python train.py --arch="resmlp" --model="self-supervised image encoder" --dataset="small charts drawn from random numbers" --train_examples=203450 --image_size=32 --crop_scale_min=0.4 --horizontal_flip=true --color_jitter=0.4 --method="simclr" --norm="layernorm" --norm_position="pre" --activation="gelu" --mlp_ratio=2 --parallel_block=false --inner_norm=false --patch_size=[2, 2] --layers=12 --width=192 --projector_hidden=512 --projector_out=128 --projector_hidden_layers=1 --temperature=0.3 --init="torch_default" --residual_init="none" --optimizer="adamw" --lr=0.0012 --beta1=0.9 --beta2=0.999 --eps=1e-08 --grad_clip=1.0 --gradient_noise=0.1 --steps=14100 --batch_size=256 --epochs=17.7 --lr_schedule="cosine" --final_lr_fraction=0.05 --warmup_steps=700 --weight_decay=0.1
Rows from block 6 of a small self-supervised image encoder, named by matrix and row number. Rows with one number belong to one neuron. Each number is 200 + 30 x the weight over its row's rms, rounded and kept within 0 to 999. All counts start at 0. After the name is the row's rms in percent of the matrix's.
After each neuron's rows are labels from the 100 images, of 14848, where the neuron reaches its highest value: "colour at peak" is the nearest of a few named colours to the mean colour under the peak. Only what is clearly more common there than usual is listed. The data: small charts drawn from random numbers. In brackets: how many of the 100.
# fc1: MLP up (model.blocks.6.mlp.fc1.weight, 384x192), inputs 0-95
# fc2: MLP down (model.blocks.6.mlp.fc2.weight, 192x384, transposed), outputs 0-95

fc1.96,078,184,215,225,141,249,223,186,220,212,209,200,226,151,201,266,228,248,197,196,164,163,174,223,185,190,167,224,209,174,173,230,228,177,180,247,210,200,184,195,238,182,173,191,230,197,199,207,208,186,200,189,181,224,213,182,214,203,214,188,183,211,221,227,208,142,186,174,221,208,226,228,210,162,209,162,134,198,190,188,274,245,161,182,147,206,197,203,242,168,198,274,203,228,229,231,205
fc2.96,086,232,195,174,220,157,178,176,134,217,207,176,203,241,213,139,189,216,161,214,220,179,245,162,215,169,261,210,208,230,195,200,159,153,185,189,172,185,252,210,142,186,226,216,189,227,213,194,222,161,224,199,224,182,188,207,128,185,201,240,247,199,169,193,232,188,195,227,176,211,181,171,187,194,190,245,215,223,203,163,190,176,213,255,230,159,184,152,221,177,162,156,198,208,173,227,250
colour at peak: pink (31)

fc1.170,106,219,227,165,250,238,159,126,171,206,203,177,214,210,221,197,154,216,239,184,177,203,244,260,165,220,236,217,188,214,243,223,177,230,198,224,217,225,155,177,206,167,170,236,211,215,168,192,198,179,221,245,192,191,149,172,201,234,218,154,195,152,174,242,203,216,131,252,239,192,155,205,189,157,215,176,204,259,199,204,184,198,192,189,213,186,132,227,212,128,210,207,188,242,195,254,240
fc2.170,098,208,153,203,162,175,186,234,217,265,234,163,151,202,198,180,223,242,155,185,204,240,179,209,176,151,223,199,213,216,167,222,220,188,157,202,184,174,190,235,225,208,214,188,204,187,191,166,221,184,172,229,227,182,185,212,243,134,237,263,209,218,211,172,214,213,244,193,240,199,228,168,200,185,246,225,170,213,167,123,229,185,231,184,149,198,224,231,169,216,263,176,191,205,169,168,195
colour at peak: black (37)

fc1.78,084,162,177,253,212,231,222,185,203,179,195,167,204,199,200,220,217,169,259,188,208,201,239,217,209,196,214,248,230,280,172,169,204,162,238,182,151,210,266,233,198,191,162,245,191,209,207,169,185,235,183,225,189,227,210,216,180,224,180,184,181,162,204,204,204,200,208,217,189,175,244,181,196,226,153,207,188,214,187,219,220,226,203,201,269,255,184,196,237,199,164,174,207,192,211,197,220
fc2.78,093,220,229,245,150,223,260,207,202,184,193,179,248,189,168,187,199,211,191,185,193,217,186,232,222,250,141,245,173,199,185,189,177,220,233,206,209,208,211,160,298,188,176,223,193,173,216,178,214,167,155,169,209,183,182,253,208,161,201,198,203,236,173,242,180,162,229,234,190,217,197,157,232,207,270,233,200,165,243,217,215,196,179,244,205,223,287,222,200,183,202,245,190,202,207,206,162
colour at peak: black (52)

fc1.187,094,122,207,266,165,192,247,230,176,208,222,180,157,196,164,228,140,264,205,147,193,173,165,181,205,175,262,235,218,175,178,219,201,250,219,225,185,226,224,200,217,148,149,237,223,204,207,181,258,193,193,243,239,210,165,170,167,205,186,214,155,188,233,251,200,203,175,220,176,199,224,207,217,212,221,218,198,233,193,189,228,220,198,165,190,224,207,156,227,204,213,197,142,253,201,203,244
fc2.187,103,246,225,188,245,228,183,188,176,236,171,156,215,186,161,200,180,164,162,219,223,234,171,255,217,216,169,206,149,209,217,218,217,143,245,221,189,249,207,183,165,206,225,161,192,166,216,174,157,207,175,240,154,133,188,181,227,252,249,216,245,197,166,200,163,218,197,188,209,239,191,252,201,215,190,205,210,164,209,179,225,152,256,185,188,169,231,176,177,203,193,178,248,212,217,158,184
colour at peak: black (42)

fc1.104,108,207,203,163,226,193,175,205,210,217,233,199,200,209,146,190,223,189,230,222,162,149,155,182,179,208,310,243,179,228,173,203,207,153,213,212,194,229,183,168,159,247,208,261,152,244,223,186,218,207,185,219,164,152,193,206,196,191,201,177,215,221,216,190,226,216,187,188,169,189,183,168,214,220,221,180,178,184,218,257,227,204,261,207,270,162,227,123,176,256,162,229,245,171,182,227,249
fc2.104,110,225,209,152,174,186,177,188,217,178,246,198,210,193,225,202,174,213,131,136,234,227,196,242,206,142,199,197,248,192,187,200,214,235,208,199,218,186,209,176,190,211,215,227,218,182,131,225,212,183,222,189,236,170,128,155,182,224,196,201,199,171,222,203,152,130,166,214,188,233,178,239,160,180,225,164,165,205,207,226,207,241,208,191,164,208,192,222,248,202,195,195,209,217,248,185,170
colour at peak: grey (32)

fc1.357,089,180,175,179,206,188,236,154,205,151,198,195,202,173,135,185,187,231,198,166,194,139,154,237,221,202,250,256,192,170,201,226,193,161,204,238,218,204,210,144,202,258,141,189,213,205,203,203,208,225,199,232,159,230,180,232,209,235,183,190,226,242,220,196,249,179,156,204,217,220,216,184,249,152,239,219,235,151,209,117,197,223,199,179,224,173,231,169,197,259,176,189,145,203,171,240,269
fc2.357,090,232,198,243,205,182,205,239,247,192,211,172,208,189,174,212,200,190,179,173,212,272,156,218,238,172,174,246,216,189,184,206,170,234,187,157,169,221,196,218,206,234,266,193,200,204,178,186,243,232,215,200,241,181,201,245,221,181,149,213,186,161,230,153,210,121,162,215,207,201,235,222,196,195,140,174,152,206,210,179,264,183,205,216,213,193,217,237,238,224,188,181,213,220,251,221,163
colour at peak: white (82)

fc1.83,089,258,236,160,240,217,156,161,208,194,184,224,255,234,219,172,182,203,229,240,230,163,203,181,196,180,225,238,166,253,276,165,219,207,177,223,210,227,211,211,206,183,229,221,239,251,150,216,193,232,209,243,222,196,206,164,209,175,210,222,192,198,184,170,180,130,202,146,183,204,177,173,136,168,177,206,180,211,198,224,212,217,207,214,158,160,210,234,203,181,220,232,166,207,170,196,197
fc2.83,091,183,173,217,161,216,174,159,163,199,213,255,196,195,168,220,241,198,207,186,210,218,177,209,209,177,247,250,254,157,241,223,195,220,227,148,168,217,200,221,141,250,198,147,216,146,197,228,224,143,240,167,238,230,189,229,229,241,173,155,253,211,161,191,184,234,175,203,240,203,240,208,208,217,160,186,155,226,158,230,183,178,207,213,202,193,164,139,191,189,206,208,185,209,227,165,172
colour at peak: white (82)

fc1.278,110,185,238,209,154,216,198,210,225,206,208,211,216,205,250,233,232,232,231,146,249,150,230,211,163,190,183,206,232,233,223,228,199,233,145,177,260,170,229,250,224,196,179,215,226,172,227,185,217,267,178,239,179,233,261,216,192,193,201,221,168,164,177,250,159,166,221,213,158,185,159,185,201,153,194,228,230,246,218,193,146,176,195,156,197,215,138,217,179,209,221,207,258,199,234,198,165
fc2.278,106,190,185,184,242,205,168,209,248,203,210,147,164,187,133,221,171,197,163,225,124,185,201,228,259,159,256,237,176,182,212,187,212,188,226,210,152,203,191,190,142,169,152,191,151,223,156,176,239,139,177,169,196,158,195,219,220,204,217,179,216,249,195,169,246,254,162,166,244,213,184,140,219,224,214,201,220,193,152,210,260,202,226,182,168,207,236,158,205,248,158,209,243,214,218,216,233
colour at peak: brown (33); grey (32)

fc1.214,120,214,211,178,224,180,162,216,190,203,185,228,163,164,181,180,170,173,218,214,176,164,225,195,256,210,213,259,193,240,170,145,209,238,217,183,185,185,149,172,181,214,186,258,147,224,219,185,231,222,219,212,153,181,241,213,239,166,213,193,201,209,243,177,257,212,167,243,186,195,228,151,211,190,191,192,246,147,208,201,153,184,244,226,297,196,202,213,133,231,210,148,182,203,158,192,222
fc2.214,135,200,198,252,169,204,235,179,185,188,234,187,250,244,187,231,202,233,170,207,230,225,190,205,166,192,198,183,218,141,232,234,160,139,185,202,204,211,267,210,165,196,198,168,252,209,194,250,151,187,223,230,240,216,139,177,153,206,159,213,191,168,205,251,219,174,198,163,219,222,196,247,190,211,180,204,167,235,220,203,229,189,169,174,146,161,170,150,234,185,177,260,233,214,214,218,223
colour at peak: grey (40)

fc1.11,088,200,164,199,249,183,233,190,169,217,239,168,223,131,179,141,226,211,194,182,183,176,234,204,193,176,160,164,156,156,190,193,253,182,214,182,176,247,227,195,184,224,187,194,243,218,211,232,219,244,190,261,218,206,197,202,183,184,155,242,211,225,207,170,173,154,172,187,251,229,159,171,227,183,224,169,140,157,231,171,184,222,172,210,223,180,201,167,184,221,191,191,193,209,218,202,233
fc2.11,090,178,241,198,190,196,173,215,222,209,172,256,166,215,216,222,191,170,232,224,195,186,229,159,201,244,237,288,163,221,202,207,120,184,179,168,151,194,177,160,188,209,226,164,182,215,215,233,156,192,227,177,188,230,181,180,237,236,229,179,223,213,188,213,217,239,188,194,169,113,212,217,200,245,188,158,227,239,190,184,198,205,208,222,216,172,231,225,199,196,165,189,176,213,197,176,273
colour at peak: white (82)

fc1.210,109,141,199,188,178,205,243,162,215,220,271,222,197,161,240,191,207,182,201,197,245,210,219,179,186,143,169,202,253,244,217,214,168,237,217,155,199,174,243,160,205,178,223,179,226,211,229,181,230,177,240,197,166,234,211,174,180,167,212,186,239,195,192,230,225,226,178,211,209,187,209,200,176,235,198,179,231,200,193,200,172,169,198,180,175,240,145,167,162,145,224,185,207,117,192,163,162
fc2.210,105,138,124,153,189,210,204,207,196,202,164,217,184,220,197,152,170,215,213,219,198,192,119,227,216,194,257,257,164,191,191,203,284,187,177,191,234,226,232,215,154,231,184,205,161,179,141,237,225,247,208,173,185,197,152,211,207,218,238,154,133,238,238,191,214,198,178,205,234,219,219,264,180,174,192,200,200,194,167,157,217,238,148,159,145,208,223,209,241,234,143,230,245,240,229,202,233
colour at peak: brown (25)

fc1.186,089,218,187,179,226,173,229,213,179,219,205,271,143,199,239,119,189,224,171,224,207,137,188,201,198,246,235,245,214,158,147,241,206,192,196,180,228,178,194,139,218,231,244,189,221,248,215,235,199,219,214,194,199,218,235,216,207,214,225,182,181,225,185,182,257,152,202,207,193,219,171,204,220,165,222,207,223,155,231,161,211,249,257,152,193,231,204,189,223,242,146,197,202,203,162,212,202
fc2.186,086,194,197,180,170,188,179,165,216,198,197,188,203,188,187,222,210,235,156,193,190,299,227,225,237,133,221,196,196,253,208,201,199,144,229,270,205,159,143,183,219,177,158,193,189,213,188,236,230,173,232,219,199,185,167,222,203,186,217,195,189,196,245,162,204,230,178,182,107,139,290,196,140,158,195,255,209,151,200,234,225,192,168,208,190,199,172,198,218,192,198,205,189,155,242,211,227
colour at peak: black (43)

fc1.66,091,223,183,191,173,150,188,186,217,165,209,253,207,211,155,188,151,215,214,154,195,160,150,194,249,196,255,180,177,216,217,224,173,179,198,218,221,222,204,194,232,211,197,201,152,123,153,228,219,191,244,180,187,187,161,208,207,183,209,127,201,173,219,167,233,232,195,195,129,177,174,149,216,221,197,213,267,202,216,248,193,202,216,203,212,206,173,168,240,202,203,173,271,182,209,294,200
fc2.66,088,171,200,208,209,186,186,215,177,254,157,148,174,207,192,219,223,213,163,224,239,237,205,221,205,230,145,221,180,247,212,141,216,198,228,164,195,209,187,209,195,222,173,213,221,215,178,228,212,232,163,182,222,157,235,211,233,227,166,250,214,224,144,195,130,271,230,228,232,180,173,211,191,178,203,218,205,185,186,178,167,177,211,210,195,155,195,212,198,202,162,145,143,221,204,157,143
colour at peak: pink (33)

fc1.73,094,153,140,192,217,118,193,258,197,199,202,183,160,200,216,194,223,196,182,194,260,203,198,201,216,178,209,244,293,192,196,176,238,223,228,195,185,198,189,242,226,195,199,182,202,179,226,186,209,276,168,256,201,205,239,248,196,191,186,228,195,171,183,160,216,185,187,215,199,167,203,194,207,214,167,223,194,203,220,152,169,204,187,225,228,212,203,187,216,206,191,95,183,161,187,185,175
fc2.73,090,177,234,204,201,93,255,235,173,230,215,177,242,184,175,186,162,137,224,228,182,182,224,263,221,215,218,126,199,201,186,205,189,221,176,189,166,221,157,185,210,219,202,258,159,170,170,211,156,159,225,145,229,197,133,218,160,212,248,194,189,204,201,210,170,251,238,190,226,239,196,178,254,217,210,181,211,204,227,206,221,273,187,236,156,209,151,199,224,199,200,183,211,184,193,175,179
colour at peak: pink (34)

fc1.266,104,170,95,170,268,185,175,180,254,213,202,152,205,240,176,239,240,188,249,173,201,243,181,178,175,190,188,215,198,186,228,185,212,194,232,205,270,265,207,232,165,169,212,160,168,207,192,212,233,223,165,257,153,182,200,190,225,240,206,169,220,162,219,189,190,251,160,206,230,212,206,204,199,240,181,214,170,218,174,210,186,170,173,171,223,167,207,186,210,219,207,200,194,239,216,201,198
fc2.266,107,241,222,169,149,212,172,223,195,198,244,250,208,151,272,174,167,201,195,233,145,148,264,234,235,165,208,193,198,188,129,183,237,193,137,218,195,163,213,188,248,263,154,226,198,189,164,200,207,168,188,214,243,247,214,203,112,186,175,224,170,174,197,186,203,143,198,187,181,138,189,203,201,202,227,201,204,196,237,165,206,234,245,211,200,191,237,245,201,164,171,195,242,233,188,245,184
colour at peak: pink (32)